A small audio embedding model, trained from scratch.
Training: soap at rate 0.0022, 13200 steps.
Rows from block 5 of a small audio embedding model, named by matrix and row number. Rows with one number belong to one channel. Each number is 500 + 25 x the weight over its row's rms, rounded and kept within 0 to 999. All counts start at 0. Numbers have three digits each. After the name is the row's rms in percent of the matrix's.
After each channel's rows are labels from the 100 clips, of 14848, where the channel reaches its highest value: "strongest on" is what is common among them. Only what is clearly more common there than usual is listed. The data: melodies that start on their tonic, played by one synthesised instrument. In brackets: how many of the 100, against the usual share in percent.
# convs1: first pointwise conv (model.blocks.5.convs.1.weight, 240x240x1), inputs 144-191
# convs3: second pointwise conv (model.blocks.5.convs.3.weight, 240x240x1, transposed), outputs 144-191

convs1.9 102:530474542498513512491503514496512480485479485494507513536491475510478464503512502494480499493507467498496514528510482480537505494521505497490488
convs3.9 084:470495458534501485512503489511525542487492498449477504481508494489466499536553517487481495522518530555551522508455513498504481480502449467501464
strongest on: the note D (91 vs 39.8); tonic: G (42 vs 7.9)

convs1.12 099:456492490529488490513517492523459512503514496527493547507512495493470496508547482463483512522503492476494536537507502541475476501484496486501488
convs3.12 101:504489497519547501514478464470467498521490485499489520489483457484468509469472504528542508530504513499492473499526484484534500572450525463531476
strongest on: the note A (100 vs 39.4); the note E (73 vs 40.2); tonic: A (55 vs 7.9)

convs1.20 105:515519467546473502496499525514482471510513495530501510524546514491506464483502484497466446482443469524504493506465499550502499490519466483505497
convs3.20 114:508525470476462473462514484497422507538520530499537477486469496505510520512492491489476540506482510533491509525506474488530496491480466452469502
strongest on: the note C (79 vs 40.9); pace: fast (67 vs 32.7)

convs1.171 099:523503461456504440514500473544485508509477474459475470490488504516496466473533485487470507509537560535505480516485457515455480486509505488507537
convs3.171 100:524474486536530492521484502520523534484531451528536448521526488472484497513465489486541480494475507505537498562517531548492480485500489517462498
strongest on: the note G# (72 vs 39.7); tonic: D# (31 vs 8.2); tonic: B (25 vs 8)

convs1.74 106:470497497511487516484542480488484454524444511502520513539478475539489486479496490513543477516530503518466534517490463498548516499496485496502502
convs3.74 100:526481512531441510509487530504500509508503536492516477476504533486476536492507521510557479503533500515511521554520515496460476524511497451499500
strongest on: the note B (66 vs 40.3); pace: fast (65 vs 32.7)

convs1.180 100:517504451482495528495488502522495514504476467476526539464480524488503489466499500497480507491526493507506493490485481531473507488533485516466511
convs3.180 105:488500500475512509480529537502475490471489516498509536519537560510518529484498499482523501470496522503482511531514538490512494472535514490474511
strongest on: the note A (100 vs 39.4); tonic: A (79 vs 7.9); the note E (78 vs 40.2)

convs1.63 099:530501473516501453490480500539502428531510526493481491558448467478522516489490494491501532539509507515497495537496428499470491498482532493505471
convs3.63 099:493502493477474522490465530505463496494446452500496514486500423491544497498500527496478488501490487512519477484460515484465486482483478492464520
strongest on: the note F (98 vs 40.1); the note A# (73 vs 40.4); tonic: F (63 vs 8.5)

convs1.85 091:463463512500482529498493466474476531503459529512519479489535468522497501467449514481494478496462521588496476506523491538482501513470459518492520
convs3.85 090:467522506499519499541459502504490499540496510487496502514451495492486515518501486523498470529512528447489495485480501509469508495492480503563442
strongest on: the note A (100 vs 39.4); the note E (67 vs 40.2); tonic: A (40 vs 7.9); square lead (38 vs 5.1)

convs1.216 101:508476468494514495548492504461514513501506546487544458451489513499506519450505522474486471487446521545478518465510499504503519510501488510499523
convs3.216 097:500483496479491500562519514516553473500545519515511512461499495512485474520487466506550536494494515507503518494517464491488513490514494495482529
strongest on: the note A (76 vs 39.4); the note E (72 vs 40.2); tonic: E (45 vs 8.6); tonic: A (26 vs 7.9)

convs1.172 124:490527511516514496507483482493534483475511508507505490492455464518499488480502504511505514487567479436515494472527485483490478508504495513491520
convs3.172 117:520504484492500450523538504540481440539480460550562508512490506535499486509520499500531466508484514482482445493484501491493530545529492508490502
strongest on: the note D (89 vs 39.8)

convs1.212 105:480504502485519496508491516532500492500485526517504486500503497480481541493580465506499509512527491475490495525478543567481507507442513488431490
convs3.212 117:488498548505497488492467510459500508500507485438525532453460475512523549477538531555540506527519497519506547544496525484525480514509523500525488
strongest on: the note D (100 vs 39.8); the note A (65 vs 39.4); tonic: D (44 vs 8.2)

convs1.148 119:529508504538522507489493501522498509532488508537489503455463519474494521483496527503490428538474502501505471463507501549488486469475508476503518
convs3.148 118:489499548479516523553516498505492489493515495528494494476533477448519449487443494460502513503480509524511518472543503494509487510466494510470455
strongest on: the note E (68 vs 40.2); bass guitar-like (34 vs 5)

convs1.201 101:523484509554502497459483503538499482517492518502486488459470522555508502542537485490503506500498511478529481450463501494493506496501510489469484
convs3.201 094:541465508501452504508473517485498492443473484454499547506485504486524500498534510495497506467513490481504477499493494499534483514484507580487486
strongest on: pace: fast (70 vs 32.7); the note C (69 vs 40.9); the note G (66 vs 40.6); the note F (65 vs 40.1)

convs1.76 112:486508494490478486511517474501534505521493505489509494485538479487494510506507534504492482500453503495493496563533507512511540495478482501491485
convs3.76 104:494492495533472492518502503510536490500497452488484483515515478487506510488515498484487507504502501479478507492510462521549488478504463499515517
strongest on: pace: fast (60 vs 32.7); square lead (26 vs 5.1)

convs1.22 097:494502504500498487509465479496481486529478516512517517507482449463530498537538498468475472516466535537520496458509511510467511480493483516544503
convs3.22 099:562517492461450504471473519520511495508533452483527525549509510507512474476483491497503519490466489491499434468493553516496501524535523489540494
strongest on: tonic: B (26 vs 8)

convs1.162 102:502550496505551499519460513568534524478443541505515540485552547526483489548471516507525510552496501491511504564477497528505497482524486579487528
convs3.162 085:470494516529495467477486481469509527506511478502531434439475521505495484518511481528498464505522492492501493486488484483566502529521480491513508
strongest on: clipping (26 vs 8.1); bass guitar-like (25 vs 5)

convs1.86 114:500486486478495533497523494535514503529527487509476486495525508472480492518531492502538519490523494500513494528495529469486500492485505495491533
convs3.86 117:506474511484524510493515519465490469523515523513515455538509526502470471511483536481478449489465514491514500503487489533509529476510506499493473
strongest on: the note C (76 vs 40.9); the note G (69 vs 40.6); pace: fast (62 vs 32.7); tonic: C (61 vs 9.6)

convs1.191 094:500534506497503525549473462494555477513479518473511494498453588523482513568482479463486537497504472521497514487497486500526481494534502517479511
convs3.191 091:509536460494500534492515524488490470507534479489517501510529494495494447517502498474519471501497510552501513470477532560458508494530514476510516
strongest on: the note B (78 vs 40.3); pace: fast (64 vs 32.7); tonic: E (27 vs 8.6); tonic: B (25 vs 8)

convs1.90 095:480477493503518487510523492517493491485483511493491496477528502481500507492494552480476523491472496526504517457506473513508509514509513488450483
convs3.90 089:489510509488476505529528506534522489476481513530538505528494494496466543529500481494546484501455477474478493451491528478491498485489532510490489
strongest on: the note C# (69 vs 40.1); tonic: F# (30 vs 8.4); tonic: C# (26 vs 8)

convs1.103 107:509513505449506518525520491508471454522519418509465526529477531521520530419488466483519505552508500484489487480495488501476518466513540499501491
convs3.103 121:469523475473477480491508490524521478480482478495543516484505487510544489483467485518527454489527514519483527485488492510493474520536504484521490
strongest on: the note A (81 vs 39.4); the note B (78 vs 40.3); the note E (70 vs 40.2); tonic: A (52 vs 7.9)

convs1.79 100:527500514515503537496509541503500462530546510503512498506521519486490490521441481563498445473501503493499490419515487515505465513483495498501475
convs3.79 098:498517486452500498478526508521476538514501487492474527456463454495520504512536516496474499513467516528474540510479585492515506549478509507536501
strongest on: the note G# (72 vs 39.7); pace: fast (71 vs 32.7)

convs1.185 096:495482506497482466494514533546452503513522543486503481496435501503501509482537494507515534530541440516501476475463537517505494502500489511496484
convs3.185 099:455510510491497484441479557520485561497528504491506480500516440492496507455506502456474493472547466507492538503481476524526500543519496507513539
strongest on: the note G (78 vs 40.6); tonic: G (39 vs 7.9)

convs1.141 118:509520466515520502529494460484524507553503526514497520487483472473490502500445493503516512456520477522528505517481500444477539477453489488496511
convs3.141 108:511511527485504486521498501499505489526486501521510463489517423476520514521528509491436500495467501522513523484499500492490487509492474532439505
strongest on: the note F# (72 vs 39.9)

convs1.77 093:495514504521491490513505502507520500523478530481488493468529475558502492512472486473505558481475505493493533526534489472532468493539511493475527
convs3.77 087:492497507512518543500531466504491525470494538470507485484505502598539471520492497498493499501530477524489519498457519501519504481505516460548478
strongest on: tonic: E (32 vs 8.6); tonic: D# (28 vs 8.2)

convs1.202 096:483501524515433531515485510493466538500473523502503496497486492452493517492489508546487427448521473497505500463513514483490497492468510468496504
convs3.202 089:525494532515486478499493506512473508488478500473483445521471505506509520542518555529503530513469528505520493500500480483472461548466509512487526
strongest on: the note D (81 vs 39.8); the note G (81 vs 40.6); the note E (76 vs 40.2); pace: fast (72 vs 32.7)

convs1.93 106:480464513448478580504469494479499503510492509481501528466501552485475507513516428525486474546528503546463515556497500472504530512508510481504514
convs3.93 100:524490492551481531475494500494518504477491460498521536558504480523504477516490487519549533428497505475497518493510480474502520478480479487480541
strongest on: the note A# (71 vs 40.4)

convs1.178 103:523505508502482485481515507492515493520548551499487498492522487527508500527471573496460501497502525508484527500527524489506497506499503481504487
convs3.178 103:478529506461555486489493472517486468454456469492475550479497509492487502479468468491519510527480498509497533529490568500495498497499510502516565
strongest on: the note E (87 vs 40.2); the note D (67 vs 39.8); the note A (65 vs 39.4); the note B (65 vs 40.3)

convs1.111 110:464487504518480505511498510527528497488532501469489510538513507491484524551475492539479455444534491501442515545504512503461491525513515459485534
convs3.111 113:510502516519514461501526523492498516531502534487486524493494473499450543498581479489498509505500524493466541490492503521551494469517491494483463
strongest on: the note C (70 vs 40.9); the note C# (66 vs 40.1)

convs1.73 077:479539525501534474503533470491494502514507553520513503524477478476494450509499509500504511500503519453514467494520447499514499517478485559468524
convs3.73 079:502451514501514539515515499495504514535477466474501461513517545509498474532553540491510449507505496476508487536491511520509499508529519478512497
strongest on: the note C# (80 vs 40.1); the note G# (71 vs 39.7); tonic: C# (26 vs 8); tonic: G# (25 vs 8.7)

convs1.155 098:481511529489505508507513494524546564530498548496469453515498474520538542514510539484539472527520507502437481527498477503465520505478507497531529
convs3.155 098:508489491482527501530499473481505530519544560490507483542528512515480503494516487534482504500471477516489487494502488516472502510483536503502500
strongest on: the note G# (74 vs 39.7); tonic: G# (32 vs 8.7)

convs1.121 101:490512520516478513475484442498553458476526514487505494515504522458485515491523487506519492506501489496466484476502550501461462504482492502520515
convs3.121 096:553488497513498537511504509526501530477544575514519492520464475492465515470512508498507500517538537543482459466509485511516486535544499499477493
strongest on: the note C (100 vs 40.9); tonic: C (74 vs 9.6); the note G (70 vs 40.6); square lead (41 vs 5.1)

convs1.95 101:503499504492509529430512483505500521544487527529491495487544475482530433541624482479495528530543486493508544490512483488499507531544484494410482
convs3.95 101:508517513531500512522533499492503497484504542480521494490477548498452506525501503507475554516464512509512460510533514459500496517462504526520492
strongest on: bass guitar-like (33 vs 5)

convs1.17 109:426511466495473477493492509485464474472497461524512507513524505475523507492497475450567475503495513514504503487494546466488499492480482500568457
convs3.17 112:500499496532548485520516501501471472483489455516484573503517489518507526492538515486440431535492496483493483499523503529501503499449463495546481
strongest on: the note G (100 vs 40.6); the note D (68 vs 39.8); tonic: G (48 vs 7.9)

convs1.198 086:482485473511505486474470574512557470481522496509479497526471507457499443490515528494497511514505496537538495507481516504506486543503509493494508
convs3.198 087:501487535497489500488470463494536531456504500486531500476494482508490495486518485502531450507500480462435509495487550486480530453491500489515519
strongest on: the note D# (98 vs 41)

convs1.122 100:456487474476467480502472528446492476514484473501470505500486501473504520496480499536523548456501484505492496499515507533518544509520509522474518
convs3.122 099:488524525499502543488482503498493499480575501502482539514495482460488499533470515530508484520468480506534490571501521470535504533471496495490475
strongest on: the note D# (86 vs 41); the note A# (85 vs 40.4); the note G# (79 vs 39.7); pace: fast (71 vs 32.7)

convs1.81 098:504498487522489540490521523509525447481506541536565502527485556460531506492505498489506445538513493513493495510490540461499508508514526497523508
convs3.81 092:460534499563475511496577482520494447502486512488466507527490515531490484493449464517528481508522489451488497487513522485459513494469555495513508
strongest on: the note C# (74 vs 40.1); tonic: C# (35 vs 8); square lead (31 vs 5.1)

convs1.135 088:512512511517498540493557455500514507526497489545532527498525467508507499500522445476507496532486477502505514485474537488479492473523472499479528
convs3.135 090:463512494542499460514468480445526537492525458511482527540503518508473514484519491466491473496470499470489514472496463538499510445528488470487492
strongest on: the note E (85 vs 40.2); the note A (75 vs 39.4); pace: fast (74 vs 32.7); the note B (68 vs 40.3)

convs1.197 090:474507503522525497534472526522495531486491504510494471525491501526488479489542488518532480505553494494511507529470456519481485509515487522516485
convs3.197 091:495511522519543538501503495500553473459501519501494537521487500468499517499525506545520487591507496490473461513485484505477479505493505470452467
strongest on: the note B (100 vs 40.3); tonic: B (27 vs 8)

convs1.0 108:496503532508446540503497485495463518554505537489517472473499518507527508562563533527469517501526528512485497504496515516529498482514485484505511
convs3.0 102:488501502513473504498464502486474499509514495511518478504490522544541525483546512556485500478523473530490506475550523523511485450490496518548470
strongest on: the note C# (87 vs 40.1)

convs1.94 111:516485469497447500499506496539531504505499511495521464513581488509510529515479507537521468500499498525494505481489558481500515467498488522517500
convs3.94 122:553516493531478556444487510503519498532491490498497520483507494491492513535526515489485477522531514499482460507501490519479503509513463497499510
strongest on: the note A (97 vs 39.4); the note E (77 vs 40.2); tonic: A (51 vs 7.9)

convs1.64 102:477488539496512481443487489481458528501478509519492511501471463472517507514515520493481518547502501468453494491483492507488537485497504532515489
convs3.64 097:509489531499523496527506483475516510492504502478497514501517523514503500517507509481504473501480505500489532550491505495491459492493477503486484
strongest on: the note F (82 vs 40.1); the note C (72 vs 40.9); tonic: F (66 vs 8.5)

convs1.131 105:523498477518504515492506497515515470512493536477518535493527477490490514483524467525494513534517476533482595516520506491532525497485459532487517
convs3.131 115:503478496539487564487534536497473478512539498521533509498587490497496500552505478490490507499495494499512512516499529433494504433459470527477485
strongest on: the note F# (72 vs 39.9); pace: fast (70 vs 32.7)

convs1.49 089:525509503523544500492477486510500521466520523476522498535497491500516510475484487482455493503512530505506535522513513497504519517472460478466520
convs3.49 085:509515544502486529503511472511493468517498502493559495472510504467496502500500526495509519511539498478502512452485528520514479483495530509519513
strongest on: the note C# (91 vs 40.1); the note B (80 vs 40.3); pace: fast (64 vs 32.7); tonic: C# (51 vs 8)

convs1.38 102:495530509491475508428479519489502502496487505477519482500558545510497487473520558517486485517511534470499486435507504506528481510477491500498499
convs3.38 099:511521516438497501537521479488503482483558444474502545499498499455483508519514481513509490480514483479505502509489463493524505465502491431514474
strongest on: the note C (79 vs 40.9); the note G# (74 vs 39.7); pace: fast (63 vs 32.7)

convs1.236 094:510496543507482488486485515527487538507517433509496480491517511473495500482518507522494540496478501501474475472433475485506534485502495508513462
convs3.236 086:491479478493533473511506456513501532498455505489512500480492524501522494500544495533537525509498517501516497550524455501486453504544513513503494
strongest on: the note B (98 vs 40.3); tonic: B (32 vs 8)

convs1.120 106:502483476513481502512489483528505501528525530491507480560562502495479457479490505513477465546523517511502508465501504497513484524505495478507501
convs3.120 113:540530513454537503545498516543494459491482476529502459492495483465513543535468498488504554481537484528509497502483494490447508503525550472518515
strongest on: the note A# (92 vs 40.4); the note C# (79 vs 40.1); pace: fast (73 vs 32.7)

convs1.50 081:484503506457518498485500511502477505497462502485543494487507489472501471502507485541506493507502528532546485515482517507483524506495513465508523
convs3.50 077:496501521478508482511468519520478491512576493508522544478479505502455510495530494502427509471489468533512513471479508463526542509497477516543525
strongest on: square lead (34 vs 5.1); tonic: C (25 vs 9.6)

convs1.142 095:504465523509492493513486473489479505511539488485538532465449464495530481457515521480492495506478517492493526521499448488514510482500479495500474
convs3.142 101:535469464502491481462502517489495504494495442486481498506503492539500476498497487506517496466499480503534491535501459546450479487448508518474464
strongest on: the note F (79 vs 40.1); the note G# (69 vs 39.7); the note A# (69 vs 40.4); pace: fast (60 vs 32.7)

convs1.68 090:520464445509521543503500518537454471518565479483496472516504524497502471459457505504503528505511531477444500497487501481489504505495528499525502
convs3.68 105:528517507492494504476507474496498468502505536522465501476445501455552555533468508523502536507501465512525501473499478456498495448526552482523506
strongest on: the note G# (69 vs 39.7); pace: fast (67 vs 32.7)

convs1.69 117:471484501490463488503482473458485522492520504504501482547501487499488503512500453547500571485509508512532494507521508517491485506462505485459506
convs3.69 126:459492519521448483550513492543488491489448505479468526464463509485531567519483499557474512559503526479473488482510496486430512513478478511531507
strongest on: pace: fast (69 vs 32.7); tonic: G# (35 vs 8.7)

convs1.100 106:477467495520553439479508516480496500526548498499523503519534469495466519466527505506492502495535527487537500480499501499506502474516465503518504
convs3.100 110:475521449487510486516455505516490480495526554523520515560469534489479529519491492492464462494471516501446490502489474502500507502559526490470536
strongest on: the note G# (65 vs 39.7); pace: fast (62 vs 32.7); bass guitar-like (30 vs 5)

convs1.51 091:487536508481513481536523504490519526495514491497499469503479518511533498497499516484519488559529547496461521514519486501493523485488500494474504
convs3.51 087:509505499522511537524486499512519475506485494500490525517546532483481502493512531519527495498531509488509530486524508486504488540503535492468518
strongest on: tonic: F (25 vs 8.5)

convs1.82 115:512498489472508487432554500493503495517539486519472533500510491488517469480486474483483513450494466486495479520503500442491482499516499515519511
convs3.82 109:491527518529514539498548500526515509495525515501506508499439559510529501521478532502472512515478511479515436469504489514542485490501464526516496
strongest on: sine tone (36 vs 4.8)

convs1.159 097:498500504514491483473500542500491522554508491513484513552587469510506557489499535499468499510485472512500509580502462495477527490487477512491513
convs3.159 103:501488530482467463536465496482500519505472486493499521499534511490490497512476480484526521499511493474515497555505507466464508519465493500502493
strongest on: major pentatonic (43 vs 12.4); tonic: G (28 vs 7.9)

convs1.174 087:517489463508492450468491516550474529496497521467495514510471513511485523464509473469494508503530509499485476452480467482491487508485510491485488
convs3.174 090:503592510479467458489496491508488513510508528520533450486536454501510508475537519490511497496506513523522457455506512509475504502529474495474480
strongest on: the note F# (92 vs 39.9); the note B (67 vs 40.3); the note E (66 vs 40.2); tonic: E (34 vs 8.6)

convs1.133 107:491491495497476518501485480517506480512474457496513500474471487480513492479522455464450398518498531512499505472528526503458501478507519505546481
convs3.133 104:489490483490543503498502508474493511507500470514534505523466511519506522475514526397487526510547491508518500515506494536512510500505502506453507
strongest on: mains hum (93 vs 7.3); clipping (25 vs 8.1)

convs1.102 103:481511495506502533491512498478496483536472560495477538493515487505504479496520489513539598502505503516459499479512508494510505456503489512502502
convs3.102 110:508501556473556493488498544526520528463491543489507471503496494508442495499428506539471504556479509498488521491536563522488495511455482530519505
strongest on: the note F (67 vs 40.1); the note B (66 vs 40.3); pace: fast (63 vs 32.7)

convs1.34 111:468505538505525514527495473489501509515496567468474500469499456511472537486552476491544491521495489514502476465503459497511500462503476527488501
convs3.34 100:446496505524485514477534507509473496483529489499483490478473520459477457516508515439514551536509510536501500495467510502497491437490500473463452
strongest on: the note A# (86 vs 40.4); the note G# (72 vs 39.7); the note C# (67 vs 40.1); pace: fast (67 vs 32.7)

convs1.165 109:518471489498525558480444479510511463499503490481486498481499507523483507510481430529500468461454584465505498484473491514514488477551488483449520
convs3.165 119:523495509494502487487471504502485514502485517527535473506437486512424574522505493528453499496459453491475532474486519549539500476508499519445531
strongest on: the note F (98 vs 40.1); tonic: F (79 vs 8.5); the note C (69 vs 40.9)

convs1.52 098:515506578525498502484520497544505501496496501471459466461516538506495563504499479538518526544515473496522488479480482499502532512538463506477496
convs3.52 097:511501509559454522465457484494483504514526508483467519549517512526486482499534490551472450521452500466481479503511516474502497506538476501505488
strongest on: pace: fast (64 vs 32.7)

convs1.215 128:479484506515466522533520500490481501510498526487497490527540496484503512463546488503507499479480529512507479489494503500514477513437500492475524
convs3.215 111:456455522518471509513501510535528486480519515450491469479531514485503471460538501480460492481460528498483524479501495454464502500493513493561490
strongest on: the note A (95 vs 39.4); the note E (65 vs 40.2); bass guitar-like (44 vs 5); tonic: A (28 vs 7.9)

convs1.184 112:529474491476504482517458480511527475536479523510554493527464432507484465496466531517494551494499497450506460460525501546507492511481480490497440
convs3.184 122:460491527497492517488502507499503461460556499481510474518499495492527522535467479525474530483481490474487473504511508471487500550496538490459472
strongest on: the note C (84 vs 40.9); pace: fast (62 vs 32.7)

convs1.89 096:479466493495508542469476511536519492513504470513530518468480464518511517502500507477513480479530475488503481471507505511489490467498501507493517
convs3.89 095:435497489481495530498486467506509467488443495495539467529488436492499495515453466452497516477502497556519520492521517523535484480472503448531524
strongest on: the note F (89 vs 40.1); the note D (77 vs 39.8); square lead (33 vs 5.1)

convs1.154 104:503499504516508472555526477498498501482514498502525495490460513504464462527491531509521473539460529484452499504489444502516519492528467480527562
convs3.154 109:479465550470464532531486491484515495528516499470486534448494523497493504504475511527463496494515504411529497476488478517496497485506492485470527
strongest on: the note B (90 vs 40.3)

convs1.156 102:478503458471499499561516546508518498429479532516499518478518480496496466485498554523510505499491553489504498472501540505470482514494494510473467
convs3.156 105:485530487473555476505481459470468496498526512525570489461474502525458552482493495512513522523499480474502451492513510491466519500520477481497489
strongest on: pace: fast (71 vs 32.7); the note E (66 vs 40.2)

convs1.1 109:508500483454461466558542553504502492546526496489502504530482477499497500499535485489505510517440489498498497493450514577501478460463473503503502
convs3.1 107:507518484509503490513482507515520501505451521473495506482506457518519473492522491510465531480537486475476520521497534504533508481508463466498520
strongest on: the note B (89 vs 40.3); pace: fast (70 vs 32.7)

convs1.234 095:523476499500506508554471525513508496511470501496516458459442448507480517473500495461504493511512482488553460453499474535469509478519481510505481
convs3.234 099:479489496489538484473520503540476521509515518497522471495543480500517521482502483465508517504422506501536492508499488504474509476494510489522477
strongest on: pace: fast (66 vs 32.7)

convs1.29 124:527486508487487488507536491461501520523485529502503505503467519517494465496460498500502514506444501474468495528503468510514479532558542486505477
convs3.29 112:524470506528504508481522477509510495499512469498506490507492458497506410504520466470534530502505510517515531485522492508500496494467518497496492
strongest on: bass guitar-like (45 vs 5); square lead (25 vs 5.1)

convs1.225 087:508501470484524489503483501501502478474529520492515496456448494530484497500488530474455467505525495494531521516524491506508498466499472523494507
convs3.225 088:483459504507508501503519513475456501528511500517515490535483502492515515476499516536500466473565504508483469513505477512495497490546530475487481
strongest on: tonic: F# (37 vs 8.4)